A small CTC audio transcriber, trained from scratch: norm batchnorm.
Rows from block 10 of a small CTC audio transcriber, named by matrix and row number. Rows with one number belong to one channel. Each number is 128 + 24 x the weight over its row's rms, rounded and kept within 0 to 255. All counts start at 0. Numbers have three digits each. After the name is the row's rms in percent of the matrix's.
After each channel's rows are labels from the 100 clips, of 14848, where the channel reaches its highest value: "responds to" is what is common among them; "lies over" is the class under the peak. Only what is clearly more common there than usual is listed. The data: single English nouns, adjectives and verbs, spoken by a formant synthesiser in many voices.
# convs0: first width-7 conv (model.blocks.10.convs.0.weight, 160x160x7, each kernel summed), inputs 0-79
# convs1: second width-7 conv (model.blocks.10.convs.1.weight, 160x160x7, transposed, each kernel summed), outputs 0-79

convs0.86 116:142116133097177159126108146109137116146083132142107178130103140149075168114091086131152090112118135135120093130096155149088134104147144135117134117135143101122115139124109122133143131115110141162107161132119121208127119107147067170150108101
convs1.86 106:146092132185099107134151122114169123102130129092083143134116148176108121162127133113155152139156142160140126123136151145111123141133126143124172139152139113124124169128121141124154125110141093127137160116183109132145119117124131161094120109
responds to: /ɝ/; /ɪ/; /tʃ/
lies over: /ɝ/; /n/

convs0.114 087:178091132107125127099119129127125081116081168099140114165174118123127096105143107142126126148115136121126116117134146106092143135095147094119096156099085139123148142102113107116160150117111138105151152085131123162140140109146162170154131088
convs1.114 092:145108116087139097119122134079120202174168127132092117111172116131121197099143136102081134156119119104088108119121107143110112075136121138131139118130080144067110107111126124141130096143132108141102133109138109159135108117104115123151118127
responds to: /n/; /ɪ/; /θ/; word: thin
lies over: /ɪ/

convs0.129 095:125056128145123119150146087129139122130108086127131167118111094124147079105111101107128141078092127085130114107122072141133148123172157135122118077157138124120109103117121119142124095106134162147117148133146129100100085092165137130114141114
convs1.129 096:148151103131097135132110138130140112093142107157117112120130087092129131184106138142135095092150139122134153117145126127131111152094142146132125123150123092144109150105116108114163163117076124113111092149149129071141086067099130152144113153
responds to: /dʒ/; /ʌ/; word: green; word: judge
lies over: /ʌ/; /ɹ/

convs0.34 113:114069152144118146107103126131123108088129108134133106098058124151118133109098115151112103098120126115129136116115071136127132140101129109147118126148110112150103108109126084133154111095070127123070089083134132102157102122114160110092117101
convs1.34 104:116136120106119131135135166101118132119135130090130133101072177143123144116123109109137128117151136179131093149130140123110168108097144137113125120107127119108140129119107071165148137150142146156147135149109153164129110169113135131183129182
responds to: /ɔ/; /d/; /s/; word: saw
lies over: /ɔ/

convs0.137 095:148109147159074162120104151088124128084135123167099124114125124099112087129136069106105143153138119139144123134108118101106150120130140121127100114109128109116115111136123126143132125072141125085160129122090152072103157117112153107131114116
convs1.137 096:084130082131115166112112158125105114139170150195088122142149157117079160146143156133133144158115100150108106118165124168126118146110128115082121121150098144097121142196141093125139123100136163116100136128122142144134103161125116094108104098
responds to: /s/; /aʊ/; /eɪ/; /v/
lies over: /aʊ/; /eɪ/

convs0.148 092:118133118084139103116087160117111090143089102099149139138131101118139173132116112118140157108129123138081113119157106124083160132102175126112124153102109117135177190113106088088134155121117120116134128109143097120153135094140129116142161128
convs1.148 084:134143160188143149146121132121139147174107110153107143185075140123120136151143109127087114107181091097090145113130136097131132150134145116133140142122116141115121107099123147117093114091140114129161115132152137138114173075126135090194130157
responds to: /b/; /l/; /æ/; /k/
lies over: /l/

convs0.113 115:091065157124170118104143109153125150115116142125061126118109119135123106098047160120135116167128111123123114111111101136089115120128104099106116108113129082145134146154127148137166135079134120094107132088143097147124103090135104120134094139
convs1.113 123:144099104114101121138135143076165120108122131104059130136141138141130137128131066090143133124109077124157125137099115137132140136126131121181144100109127166128114178130109132155158111133115102121085153134142158167157138156145140159102146126
responds to: /ɹ/; /ɔ/; /d/; /ə/
lies over: /ə/; /ɔ/

convs0.16 100:144099129115111134128122126175116111126093111106121107162126125102162135083111118143109167101144123133105126075133140075115159120118119133181097113132135146138090131108107088137156070157095170158119137111134068137127109092124121106098165146
convs1.16 104:145193169142142179149128127132156122145148153182107105142119134099127158110146154137114124092179143122105150135115108154123127119144086077115117124102090133137104128154132129085143099137152118116135167120144146103119116128117095086133134112
responds to: /n/; /j/; /ɛ/; word: yellow
lies over: /ɛ/; /u/

convs0.50 113:118187155132116114102115151124128124115121118109092112095129139124140112118107102106107085139145146087089142113125111110117098129148172109077138118135132101087152129079122115152093132124112134121148140141113138116127102134107118137114077117
convs1.50 101:114128113114159180168096128155128149185079122103095158097121131161122112132105154125121143103171111105107129125083157122148108116142125084120125131085079123114117116116132116102126080131134108098169140140139083152106123145128152136148166140
responds to: /d/; /m/; /v/; /u/
lies over: /d/

convs0.134 096:124084093100195129094071107125129112129090110105114110108117120098083122129131122113135105131108121120131150126094116145148142162169121172091129088137121096133138121122116134100079150104113093096140136134156134134142066129107120168161122117
convs1.134 082:081116200153126148094151141088137111141104127101118136116095097146162144121120079091129112120127069110130163158125114085107145128145163098103145115088131126143124122119128149157099133091146160108163143135089129172150126123177137134110147086
responds to: /ɝ/; /d/; /z/; /i/
lies over: /ɝ/; /z/

convs0.120 103:158158104172114171113100170165125154123143088102151127133135145110134102147160122095138151140164119167130153091122131123119113106134108127147173094122151120115094120137134102182109116110106110118141168129124144132115148137116147105132125113
convs1.120 110:164161116110097116105135178091106129124128138105170094150095141105121108166140107137137098137123116096126115118172154136123085123119115104103121124107120150116099165173114124131135104132155145123135081108096122112187124151157125147117135111
responds to: /oʊ/; /ɹ/; /ɑ/; /b/
lies over: /ɑ/

convs0.67 106:151110141128111172151094160131147125129118094155163123120131157118155150091181084073129134077134114103121151096106133114150160139134130124133108089130123098099127097124132064129090096132124103125118129138122141124169129122127122136148141126
convs1.67 086:086146160127144108154108138121116117131121091159122096160149139105087091140139143170129152160142149130136079069133083143144113114100128142142157107109117121175095094088127120139123159112134077126133123144132134121118137114177097131133133102
responds to: /oʊ/; /d/; /ɪ/; /w/
lies over: /d/

convs0.37 080:160126097158122155112101104145149133129119087119096129101095124135134084141140144099072130143125127149136156110091151082132140160172107123117121121135130137133132065171119121135074126098136129125109110132115173124141140112084132133101111094
convs1.37 096:108137126156121157133125115134100133159169121166144111132142110104107143143163170160106139172113129127135109074148074117110099122130096130103158133156116138109161113101167118134092130100118157139148147110109098155202123093139097145182111126
responds to: /dʒ/; /tʃ/; word: beach; word: strange
lies over: /i/

convs0.78 101:095134122115113126147116118109138071087149123133129138143082129156123091132099101160136120157144134107129099138151100149102130137135116090146141088145142109143123121125125104112123092114133163157103126155186122122139094144131103100159131140
convs1.78 118:137105122132119134119111124140126138170133103164130145107095115139140147147160145138186094118121144120132146100171154158109133118120161098119154139125123108141123111118138139109068120126106110123168166121094123115135181149141093120109126138
responds to: /dʒ/; /ɪ/; word: village; word: bridge
lies over: /dʒ/

convs0.19 094:132072132160119122105138097120136122124111109114120143110124094111151081119147134102148131105147117079116120117141065149126134094104160158124115118106141112151106147149128119155130101129106137121110160106168107139117115105141169123090182152
convs1.19 088:154135118131092144144128135107121121112167118138114134127117116114146152159101123119155137103199144137122164111126119144136107116140126142108143128150119102163129172101126120144181129114146140154087156172116096096141110124092107131113130169
responds to: /ʌ/; /dʒ/; /b/; /p/
lies over: /ʌ/

convs0.131 096:102158116109173147085126121155118120150158107113135097140089133119129109114136145114136126145121143122078141115117147077127135126112152111132171158118119077109148118121109139139132120124104106098145136176115123073146116143188158149145123126
convs1.131 099:122141146131119123130099111102111123147121106126128132079108133147102139062142119129116114172120156137128095134125130071074108165135133119131121140135146159127126119155116149129078122124127139115162163137141133141107131131114153106146117132
responds to: /t/; /ɹ/; word: tree; word: train
lies over: /ɹ/; /t/

convs0.38 110:119139136075089149155112119148099110113108117145102149150152155102100136154080131126115168133092127140112116099140108144112123129055110092136112106128134145091137114103126104106158117093104121130166105121140120139092151109114075106145147086
convs1.38 109:160152115111169151125105109192125127130148118125125144126131126113169192142131136126121126129152130102126111138144137146117111129095164111124151116147105115132112102139148139129139096124147107150125150116140147133176108104081080113116171132
responds to: /ɪ/; /ɝ/; /v/; word: sister
lies over: /ɪ/

convs0.93 102:194148121121106089138102106115139104053118146125118125114117113128126147153121085169151123110116113136141086154155088130101128151153136133107150122163158115096124161145093165108143179095150149182116122120137132160129134144152091102144109172
convs1.93 114:128105147145167112130140116121149112207115125133098138115130168094096119132152173090142105115152146140117128101113178115111175139124153089150138118105118128089080099137112125123139109162127110100116119134111138140102182132154095089094129104
responds to: /g/; /ɔ/; word: dog; /oʊ/
lies over: /g/; /n/

convs0.89 083:124136110133123141119136082120180135104115085143137154132128132121134086091108112102190127150110130155119125116080138108161132142109142139157154146072117098140112123107106124154132094083057078119142128158113168139163111104109110101093147141
convs1.89 090:131135142148083158056144104138089120093134100132140115124143132106139154125115146149126155155117158127129150141209090105112127081102090157103132128203138080219114138109139138128124123120109126113115101115109100117167135117093133143126123131
responds to: /s/; /k/; /ɑ/; /w/
lies over: /k/; /t/

convs0.29 094:125059132133132113145140088145122115153161108086148165147108115116103132140111171118085124139108139117150145135110125130094139102129116079103032111134141115084160155135136137128095078152108106145142129104139068109121114119115128122136124093
convs1.29 107:118073100104107156098139097135122147127125142148141132141100095064140125116092129139068119142088131151124149141126121154135115136116087069146202133130143119166124128106128118121118133119125125143104114141111177127138129120105146152167120128
responds to: /k/; /ə/; /m/; /ɑ/
lies over: /k/

convs0.123 103:132149146137132110190123113100148153123128166119133114135122106134146140094093144100129109108114119124131120098157133152122155110137140159165129092110146162117118125126165115111129172163150153120109077128084133162113117151125081151177108111
convs1.123 114:134129107125153159145121119163144104148152115084147090110129151168123097115149186134144147161159128137096127106119116129132148120092111164132131111140107179139083115104125097084106103171142140112116157130154125142115141129122098169106146122
responds to: /eɪ/; /d/; /t/; /s/
lies over: /eɪ/

convs0.49 123:116190072139102120108113159120089129123115111122098130115101145123146121123093117124124095130123135096117137123119126109122109127130153114095140129138124093090146139122124093152090144129108136121143133145126145110110148137112134118136056129
convs1.49 106:124114163143146167167094129142145145154084109127116144111088134168124115128132129111148141135189146141106136136101138097120111124137142085121128126119087101126114126149113137109090064128157119090170162133134078107103123147141154100125163130
responds to: /d/; /m/; /v/; /u/
lies over: /d/

convs0.1 093:134129118135095131113129107093110121090126122071128133102129125102147144113134080103168125088157065089124115103123128099125159118125192169118130138113150110200116130156101098120156130110075079098127151155142145099116134117154137113156146164
convs1.1 094:146155126116116142135148122129147137176131132122087107138127106126139170092105154128069184157132157159134159104106104072110096142155153120116116129139123103150135124123144141176141105092162143142144164136138133141144146138085128102155131146
responds to: /b/; /tʃ/; /i/; word: beach
lies over: /i/; /ɔ/

convs0.143 080:144138123143155141067128136119161138140112130163152133147091098080109066146152140097161124111104122120115103155118145157137110115173145157128123097102098126097143161148162114150119161118165127122145103112139131143119108144134106170111122083
convs1.143 098:122112122179124148121114160174106126144130142124130163129164134107096095150150140116105141136143129092118121117131126151154147142135099127097101100095133154100143154105139085114143103115118146107107144137157125133157104141157131107099106172
responds to: /k/; /l/; /ɑ/; word: clock
lies over: /ɑ/

convs0.82 107:068089104091116130093138096137067162132131121119118114113139074129111113120143115125113115156143140129126141128175100122129131139121129132091135108128104138129132121067104135122114142118135147109122145086113105160140077144103097111130147101
convs1.82 101:154146132125198119098109120165154124117133129120133137117182139135129151137122138134117127123117096069122164132121113153158111136088170145153182136138113119105128085079120111135162127095120097138117109111147135113145107112124101093160099170
responds to: /ɪ/; /b/; /u/
lies over: /ɪ/; /u/

convs0.90 101:108123128169113080135124121135156122132131096125110159107122124151133131127156148116098116122145141119136111126147078181101138094146115153128117147158117102139142133121135108168146051125089143172100161100205130149115089118127131113141141099
convs1.90 090:163122101145126138131146145159106102095156091149139113123154132106169145154119136131154115106163173143122186124151109181128117115120134129126188136156119100178139168118145095137118120111159121165086199143160126065148158102119135152123107146
responds to: /g/; /i/; word: green; word: good
lies over: /ɹ/; /ʊ/

convs0.45 111:145165134132126152167123162144120106127143137116119144099115099128116122154118091174117129086133095150152126125151111126130076124114145052138141127161151134141148161155120134130143139093136120166122076136114098131131129157150104124061112143
convs1.45 104:096111138090157125119158127184119090151114129118124116094110136115133114111117174097130070116125146141153137132134160106074122109124179070109162121092140103131122036165110101131078145150158121114150096157120189153151128138135119140148121099
responds to: /g/; /ɔ/
lies over: /g/

convs0.115 101:075100142127151123103103129147110138115144103119074083115145080138133111157115099145149127150168116091124068114109139112126088145149120100090141118122120079107157111105151156102165164090155110144148122115122113124109122130180124136144065120
convs1.115 096:133135101113136100148103149162167129138130142122089135126137150152091093136144146109132127133152148102111115086102158111137117149143142101106111125157132130051113176129127143100185107113107120117120146137135107144127126141111131142137126148
responds to: /n/; /ə/; /oʊ/; /g/
lies over: /ə/; /oʊ/

convs0.121 094:097082142121118154124125099104091106156136108111161142127114133097133146164131085097131113128110156155116126119103185119114151122120131136113091106162147187084184158122128152139138129117150093134115147127114087082148090144131137133113139106
convs1.121 089:113107096109159120107111126160121154138141139138129137143182134094108147121093159150115148110151112157100173142145146132142111112133124142167143145129127110099141087139130111107109127118123081104130123122092179116100118173060134163153110101
responds to: /ʃ/; /p/; word: shop; word: shoe
lies over: /ɑ/; /u/

convs0.91 106:082124120145136138106083135127070105069120101102119098142140117117134141118126087116114093130164133089140062115127131090140127120140110124111141177106100107111172110121111134149167158100131112118155149123150138087110144137167142104126075106
convs1.91 095:123129123138144094131064111185154163122140146127151142151124110155128095144067089120158125125142142109096147143108161115137132115096131159109113132145115132062140164129127155092132106143136127127120114134090151138110111143112148107102146147
responds to: /ɪ/; /ŋ/; /n/; word: ring
lies over: /ŋ/; /ə/

convs0.30 093:149131124108099121113127149132122155073100064167135146145128123115142110115114086153119143093102125156142091136120121106138132147112084131124118131119140135102142130178153124154124166066140098139140116128115148154154145091123114166140122146
convs1.30 093:122132138162083126085135139091117141118089167159141114114167139089136162137084144116104117121144111149059139136169152148113126137122111089145135138106096131110139120127139096106137097077140111108124096116132115164119132118097111166130148157
responds to: /ɝ/; /aɪ/; word: likes; /ð/
lies over: /k/; /ð/

convs0.7 080:163083118150132157112075106152113123137115124136118093082118141069099112119160134115122113117132130130111120095076129126149138097181171156084098117126137137128153116106123142111129170158113079069121148118145113123109128153149104120143121090
convs1.7 089:122064092144114137143115122108166137145155165109139124157128111091092119116082131156054159111116121154143106121120120095157176136122132158121194148129134148091136142103112142119124144165111113122123098171129106109115113117121143127108112184
responds to: /ə/; /k/; /m/; /ɑ/
lies over: /k/

convs0.63 108:102099137091099121139160106092147125082092131146162145121139097127149134098147102133162110113080074078110110136108108121126146127092134113097146136111130080137126101152101098106114090110090075133107139105129150154163126094132096089104110159
convs1.63 095:103122157123135074133153090153142118106110108152162102138143109102146146146088118139129115143137150101143158123148068132113166147115130151113154127194154108166127129092126123130080166113101113134126158115156116109114192104127117099101129156
responds to: /b/; /tʃ/; /i/; word: beach
lies over: /i/; /ɪ/

convs0.112 122:124125129131067121107121091106107109121111079114119122155141077095134100131134131123146120085166137110105129110149140111166072120116106123163118117079092169087089107151112127151152115114139130132143102131108143128081146105151135117125103108
convs1.112 111:149142132089156129144139131155181127122125143153126124126134184144093120135110127094087153106124071102094136166116146132115043143150120123106098123172113128130110088106140131136155128092123100113145100094107153114138121106103124114176134155
responds to: /oʊ/; /d/; word: road; word: sold
lies over: /oʊ/

convs0.13 085:131118153125155143116123111090141108153120099135140159113120098104149100136152137060166134133137134092134138108150135172135139079125163125120127080117179134141109147141102107113136088126099137110108163177156114105124137116149148149132176156
convs1.13 097:150152109094075139111127128153121091137130081145119121146133099122137151142102149167152125140137135121166167101121121145124118091113121159130079112146151117170076132157096125133131130128101120139119139138094111110123114143062142144103139114
responds to: /t/; /w/; /aɪ/; word: white
lies over: /aɪ/

convs0.73 100:109133129136130140115097100119077163120149109139096104131117100142145108127105132115152085127134122109128116125083108130147073136149110114117170125133107106138105096108119104139133133097129130112141139130141117122176082131124088125138109134
convs1.73 091:148148166107165102125099082144161068112119097165123139125123111119077162128145130139162160130116120091151118098132137157149084130117148100127132147155150110134119157153127148124114135158111081157159124115176115141108116120127129087135120127
responds to: /n/; /ə/; word: kitchen; word: station
lies over: /ə/; /n/

convs0.44 097:120078110120111132127118149121130141148135122123126142144094120140098112107124129118125145141084119056109078149138146140115154140100154106123149089118148119095123131153149132078123125087162066148096126136131120129132101121164140150132110116
convs1.44 083:086133139122109152106108118121145147101123125100159126157115103169118133154044105080097099143110091136087139161117124119116152103108110152155147102100190152129107135094109106110141112104124123103132103122102152115140108124148095169108110139
responds to: /ʌ/; /dʒ/; /p/; /m/
lies over: /ʌ/

convs0.46 089:102098108093114141114087108153114122121119096152088137113153153082128140163146116139173120104123139121103045130084106128158155119110128123152109127129163147123152106141141107134127103120159139136126185157117122147130120102145100155136106131
convs1.46 089:135099096071115148118104100172154130128141170169160162143165108082144151130102135144132151103107130123156121109128161116157114133114147112109182116144120097133143090145152109135143139092106115142137137137108113164112119110092106144108168153
responds to: /ɝ/; /l/; /ɪ/; /v/
lies over: /ɪ/

convs0.15 110:105130146145167088120168158107097123136149118138112139085099114159134115147105117137116118187140125118142166139126112144135071107091142104117126104114103133160131092128122111125114085145107102102113128118133145105111126114129142145062151131
convs1.15 117:123101084088090129141137160151106135119121144112125114090083172130116110099116152105095129115130102165140126127120146141148125098193131120107120106104148136140111118175116069124109115154129051130165097138102151158156140122075158173147128099
responds to: /ɹ/; /f/; /ə/; /ɔ/
lies over: /ə/; /ɛ/

convs0.84 087:152156136137111106125130129158093146124121154106110135167167147125145143108153138121127132135135103133139148097110145139149147091081143100127167095115180142098101074130172110085125141192077159152138155163105119124168119101110119147115162136
convs1.84 110:172122111120094194132112099157133108134163114132151104136121106086147111090164162135112149114113116106149176126104148128151166137160077125130091099116144166129059126106106106104110104149147125141135130118113152114143141109096137151117150106
responds to: /ə/; /t/; /k/; /ɑ/
lies over: /k/

convs0.52 103:097117105129141132101111107104118157111152130135155109128131132143120127080148143130148130155142149133112167141075113078148113115120137153106136144070114121140137097151171119140124135132069103137078164093151141118119088109093156160122099154
convs1.52 104:141143134131116104088125142137102162145124146090144080132119109144135134116111060124131138138132088112086139164141154113123121123158143138113130107125128111116125141097106077142123098162178126125144070137111150155128178094117144170079170065
responds to: /b/; /l/; /k/; /æ/
lies over: /l/

convs0.5 095:155106144158119145135128111098065098097135153137112095098140104114141087120154074142119135151134158081148121129114137127145106122152141126080126126095108150100161162109095152131144153113152095154129169085126133112148102132132147105117118132
convs1.5 105:145114089110115104089124130118146137171143155108130144084156119104119129122143181106113151118166133129122150135140150097135124130110130140154135109140119175064113162109138090109156101130127068101094115133131143144102125159123102141137089164
responds to: /ʃ/; /n/; /ɑ/; /p/
lies over: /ɑ/

convs0.65 115:137122130130110149121103114094121136151119110111114137147146113116108124101148125091100136123132142128138119116156126138151119125155143137119090106114137108105125053128078125106102120085108125115151118130121139126117118130113130142088144139
convs1.65 108:130138099097166158098128128184108113118119118125147144157092151142131139126113094122121111109136103119122147171126121146097113144129112129120144115114147139166154090097125097115125132130119119101119127113080115095211112163145130131180114132
responds to: /u/; /ʒ/; /j/; /ə/
lies over: /u/

convs0.95 095:118107138140159148116134142150133126118090104114126121063102081110139107138111141129149101121104130106119152115119086122115117097066104103131113109113101107144098146152113126121160094098071136096098116102156146135155112073135140098124153138
convs1.95 095:123134111101081115143131131090123139128138109099123100094120125141127147145133093136145090155106125143127113110117111160113131086120095150116102130153127130132095166140118101108165138165096122174095157119095127124145115089154133149103135115
responds to: /ɹ/; /ɔ/; word: warm; word: horse
lies over: /ɔ/; /ɹ/

convs0.147 106:149168112147154097112147104139129142134104098128125137135115121100110136096075112090109139132094090131129107121076078110155140124131126114141166116163102123088129095126120138108094108122127137135121145147066163098158131131131079175100118124
convs1.147 102:156141155138106105113146110140114100103129114118119129127112121124112105128128165128058149117144089125094127095118147149106148133130179124136135117145130120131165143140140118133138158130134122132165130128173118189116118120099107169175149131
responds to: /b/; /ɝ/; word: bird; word: beach
lies over: /ɝ/; /i/

convs0.53 073:093132110122107131120136100148154151165112120124129166143111122141152091106146154109154132129081130146134162099094134084128135148167143156115139129089110140126126122115120129158117123103109096118119117152072158138161082129091114132140139091
convs1.53 088:100138115153101177100118122148115144153167115134107107118168150116132130135152133145099137151118157133108141106175103106118088120110086147132129139167090119145135150073163131129114140143086115090111123134133095122167129083117126165133124098
responds to: /n/; /d/; /aʊ/; word: found
lies over: /n/

convs0.9 114:091069109143114104106140110115127139096136131113153151112118104139128100105108102133149112120114102062134115125102088100107151115104106147113133077098100121124151114126164088156133116125137128136085117079128154108138108106139151086144111124
convs1.9 104:132133107135113097126110165134110107129141118121159088102110128113133139147132098116149110159130131134127122115142108122141146117109123168108126104169133118111127151130107052142148121156108120138104138144099129142167108045171134126082117130
responds to: /ɔ/; /h/; word: horse; word: bought
lies over: /ɔ/

convs0.47 080:132068107162143143118077108152078140135128095114137128115097150109117132138109133138101117124150136126134071108072133101129117140133121142150086112127154144117143111087130096135109149133093150139098165093122110126148124137140108097138130079
convs1.47 087:157157151090121157124125116096129116116120159165100111109097097083117119116140131123124149108109173177127120108145110139098092120132100101142145119109071154121113138093148168119116140085152114133133133164173172109084125138137136085126137150
responds to: /ɹ/; /d/; /ɑ/; word: dropped
lies over: /ɹ/; /ɑ/

convs0.4 097:147128085171115145116110141131153104103122084106099160116102152102108107164155081081114123142102145141100153102115141099158143116154059137117126110164133140101099084159139126135112103111137111116087152134135159135129134128102137094129136134
convs1.4 097:123120155108122124100124103151125140175144149109141138123173096120118102059132168162108159160135127126133101120118112128117109125140082156135123130131135114137189101170149149133136134133102114156150105146093158137168094093136087135126129087
responds to: /ɪ/; /ɝ/; /tʃ/; /p/
lies over: /tʃ/

convs0.27 103:115123068107143143079119122148108157153122087081072053101161108141093119163153131133147100130148119133112115132121148126073139097148136122152144110129107121132136134120120130145144129100137143118106127165087097098128147162107129105166166113
convs1.27 104:107110162133107121160148111102131138095122138114100094085149130162099178155138130135096118088110120109091157127133085144131107128154132105119137154116116131142120135111147141126107150107086137130120117115166088160109087162124136138096105156
responds to: /u/; /l/; /s/; /k/
lies over: /u/; /k/

convs0.151 113:144197109138108129107102162115117135126117115149101123129106133144121134126104098130114102120138147087130116143137125112128094127144103116100140149149135048110155127124105115159069124114108130127124135144133143141122154126110130153135076131
convs1.151 099:132115184143129161155114126121153146144091119138100167122088126140128143103131126098164136114158142161136131122111145099123123117159119074134132144109099106138121132147102161106094058129151094099164166123138105098094118116154154117127147122
responds to: /d/; /ɪ/; clipping; /eɪ/
lies over: silence

convs0.25 103:126087148118084134102125122142106140128116074135087092109149120135151112100137116101116148097158137117135117108120116125170109097122134155146112117078085143148099126144119089151156109137110129127157123123135116132114113079114154135108157115
convs1.25 100:161154137135141152142145116143145120113125142212143145138124154117079125140122152098119163081160091135109104140118138123124046143191129090106144090158121126131127125089143154119157136109141100105133125112137138121123137107115111123156145162
responds to: /oʊ/; /b/; word: boat; word: road
lies over: /oʊ/

convs0.108 101:098117143148145124108140172088105123114118119122124133125088091156093095112129146154126128149168148130167144113125120117152121082116164137147095093143121146145148118115110116126119126141087122143080128082145128100108154122118150122075139094
convs1.108 115:164116094097105116126140182130105135164131165098127135086060145133102123080133134091121135119112109172145119157139162118142134110175129144099140091108132153129140122139150099148103116169133079113186113131115144133159109079100146135158103127
responds to: /ɹ/; /ɛ/; /ɔ/; /m/
lies over: /ɛ/; /ɔ/

convs0.3 108:139108139141142146159111097054131140128120153130126118154137133123143132116133074105133102139135111113151098106136100154114126122133170154116138117084085129145108116102155092120160183151137115083148089127140121135093124117123142147173156142
convs1.3 099:143111086168147147152128157129144116164131125161118099102126111118128116103122146105070142128128147165058129128107128079142118146155135121094127096139122122087104113115107110156113077153140109077139168110135135149126106126095119090115111099
responds to: /d/; /l/; /aɪ/; /tʃ/
lies over: /aɪ/

convs0.11 089:190126132163156125141076140148154144115060117133133133108130074111095152088128134114123118126128123142135145141132092182163115163133101131130143180132105097134148084127087139098105153144143170133103120126157146157145098100131117126118137128
convs1.11 105:095126128151134104122165071135112098130133087132120115157136116103130154114111133094094137135124120117139154138104113138108161131127134137115134143151145111103144117116126134125095147150123092123108119137107132138160146097130114111141130130
responds to: /k/; /ɑ/; /b/
lies over: /ɑ/

convs0.122 097:121148104181134122152113082121131132115092136159156136086124090099075126119140090105077103139113057148121106096112131115133136110187124164125137123163133122148125111155139153135123164116148128118115140110158143122128174154118152133106123123
convs1.122 100:122148162114132105123144132149122092111140133103136137091125125119128129096118138135086132112133119146131139141131151109123136128100121116148125126129119125104129125147136113137140171106129120093154145136152128109097081131123083115197088152
responds to: /ʃ/; /n/; /tʃ/; /ə/
lies over: /ʃ/; /tʃ/